Weights of a small image VQ-VAE: encoder arch resnet.
Rows from block 3 of the decoder, named by matrix and row number. Rows with one number belong to one channel. Each number is 50 + 10 x the weight over its row's rms, rounded and kept within 0 to 99. All counts start at 0. After the name is the row's rms in percent of the matrix's.
# convs0: first 3x3 conv (decoder.decb.0.1.convs.0.weight, 192x192x3x3), inputs 147-153, a 3x3 kernel for each
# convs1: second 3x3 conv (decoder.decb.0.1.convs.1.weight, 192x192x3x3, transposed), outputs 147-153, a 3x3 kernel for each
convs0.131 109:51 42 52 55 58 32 52 51 51 58 55 49 31 55 58 70 46 53 67 29 47 55 59 44 54 33 50 56 60 63 49 40 38 43 54 49 37 46 42 50 43 60 38 51 35 46 61 49 71 51 58 55 52 47 44 47 50 53 47 39 47 58 61
convs0.132 105:38 51 43 49 61 52 40 58 57 37 47 57 56 60 43 37 61 55 50 39 54 35 56 39 55 58 48 51 42 51 68 64 47 44 42 52 33 47 59 47 44 46 54 51 48 52 45 56 55 52 43 56 54 51 63 61 52 60 42 40 54 44 48
convs0.133 103:73 48 41 36 57 49 61 37 51 64 41 47 54 68 46 47 46 49 49 27 38 35 58 58 55 54 52 55 55 49 54 52 36 45 57 66 55 49 50 49 53 45 40 51 54 45 52 70 42 58 44 55 42 54 37 51 60 57 44 43 38 43 30
convs0.134 103:49 62 54 50 41 53 55 35 51 56 44 53 58 35 42 67 43 48 37 65 54 64 43 41 51 40 60 41 61 46 36 60 34 46 72 58 45 61 53 52 57 52 49 51 63 56 55 41 60 44 50 50 41 62 52 55 47 42 42 51 39 57 41
convs0.135 097:57 42 51 61 53 48 36 53 58 39 39 58 63 56 42 43 51 58 28 49 40 57 63 49 50 43 54 57 54 36 64 30 53 61 51 42 47 46 52 48 34 58 66 36 36 40 48 57 40 63 69 48 46 36 40 64 45 64 31 55 70 34 63
convs0.136 099:46 57 41 26 37 24 39 53 33 39 50 53 57 32 54 33 82 48 55 49 62 45 37 40 53 39 54 55 43 59 50 44 52 46 39 59 57 47 58 61 31 56 53 63 47 47 64 61 57 54 40 61 44 38 42 57 38 66 45 42 62 47 80
convs0.137 098:44 51 53 53 39 44 33 37 43 47 41 43 36 59 42 55 59 48 36 53 53 44 45 43 56 48 48 56 37 51 50 58 63 61 42 57 45 62 56 62 47 43 47 67 47 54 50 52 35 18 50 53 44 38 46 60 57 52 48 46 35 37 35
convs0.138 090:46 42 49 48 62 44 50 56 46 55 43 51 60 50 50 44 63 60 48 41 38 39 64 52 43 42 43 44 55 50 26 40 57 48 50 62 50 51 60 64 46 60 54 36 63 54 52 42 46 66 38 53 37 39 57 46 59 66 53 48 64 50 38
convs0.139 089:53 43 55 60 45 64 46 50 41 61 45 35 48 48 51 62 48 65 44 46 50 61 59 46 50 74 48 33 41 44 42 38 51 57 57 50 68 38 58 44 48 56 40 39 36 57 52 41 47 55 59 47 27 54 51 42 68 53 47 44 44 49 52
convs0.140 110:45 46 35 41 38 55 47 62 73 50 37 73 41 62 45 52 55 57 49 53 59 50 38 73 32 49 50 61 52 47 60 25 57 44 41 46 37 48 57 58 70 36 60 41 26 53 42 49 29 46 58 52 45 53 44 46 41 48 43 53 31 54 46
convs0.141 095:44 59 66 55 54 40 52 52 53 45 69 48 43 47 41 65 33 45 48 51 46 34 60 58 66 47 39 67 54 40 67 66 43 53 44 31 48 52 46 46 42 57 63 48 50 52 58 43 49 60 45 56 65 54 62 44 35 58 51 48 59 53 53
convs1.131 105:38 43 54 48 48 37 70 56 48 40 48 43 52 44 42 62 51 48 52 67 59 40 53 44 64 65 50 48 42 49 49 50 44 58 51 47 59 48 66 49 51 35 56 58 55 40 53 61 53 49 52 38 46 42 46 34 40 50 63 47 47 49 49
convs1.132 101:51 51 49 20 40 52 53 52 34 63 35 45 49 63 40 42 47 48 39 36 48 47 41 50 51 32 59 49 47 33 68 37 39 45 36 36 66 49 42 39 59 64 46 49 56 61 45 58 51 51 43 41 50 55 50 60 59 58 73 41 48 40 35
convs1.133 097:60 50 61 78 34 51 44 48 44 49 57 50 57 37 33 61 54 50 47 55 49 28 30 41 55 52 50 38 48 54 69 54 68 58 88 45 63 40 52 47 50 36 62 58 43 52 35 54 46 64 61 48 49 65 60 60 49 68 51 48 50 53 66
convs1.134 101:51 52 49 31 49 54 57 43 46 49 57 41 40 60 62 73 56 44 53 71 64 47 45 56 50 55 56 41 40 31 64 43 22 59 55 48 52 34 50 42 48 47 41 49 62 58 56 45 45 42 31 62 58 43 38 44 54 47 59 44 40 38 44
convs1.135 102:58 52 38 53 26 24 33 39 55 53 60 49 48 38 38 52 40 38 34 51 58 33 40 44 60 46 66 48 49 61 61 42 39 52 41 71 44 71 51 62 45 52 54 63 46 43 54 47 47 60 44 39 54 61 66 55 54 55 43 38 44 49 56
convs1.136 097:54 44 42 55 35 51 56 60 46 58 33 38 43 32 61 58 33 49 47 66 34 51 53 64 55 61 57 38 43 45 53 22 38 33 58 44 47 47 45 51 42 50 49 44 54 56 45 58 55 44 42 37 36 49 42 45 37 57 42 47 47 59 45
convs1.137 093:55 33 39 63 49 45 43 36 48 47 47 51 41 26 59 50 64 55 33 43 32 37 55 55 64 55 60 42 54 26 36 52 47 57 51 57 60 38 51 50 41 35 59 33 54 62 46 49 55 53 53 55 64 65 51 53 56 55 61 65 48 48 44
convs1.138 097:51 35 54 46 50 42 45 32 44 58 45 48 35 47 57 52 47 42 53 49 42 40 60 30 54 59 57 33 40 30 39 42 35 51 39 50 46 40 49 35 32 26 54 31 59 42 57 55 52 51 45 52 55 35 51 28 27 55 57 51 52 51 50
convs1.139 102:56 55 32 56 41 38 58 48 57 53 51 45 50 70 45 79 43 49 46 39 51 44 33 42 66 57 57 35 43 43 51 61 69 48 69 53 66 52 51 52 50 38 44 46 53 29 54 74 61 61 61 66 55 45 38 57 39 57 70 43 36 48 48
convs1.140 110:51 34 64 64 20 62 51 50 58 62 45 43 62 62 66 57 46 39 59 41 64 45 33 57 49 58 51 37 82 44 34 95 57 52 48 57 69 54 48 56 58 53 44 45 62 61 40 50 50 41 48 58 59 63 54 49 56 65 54 56 67 69 43
convs1.141 092:56 56 42 55 44 28 45 47 43 40 58 47 47 49 52 54 42 61 47 67 59 40 75 50 36 54 41 57 41 18 50 30 44 69 41 56 54 36 33 53 38 63 45 42 56 42 54 43 46 54 60 49 46 55 51 31 43 57 61 67 49 50 48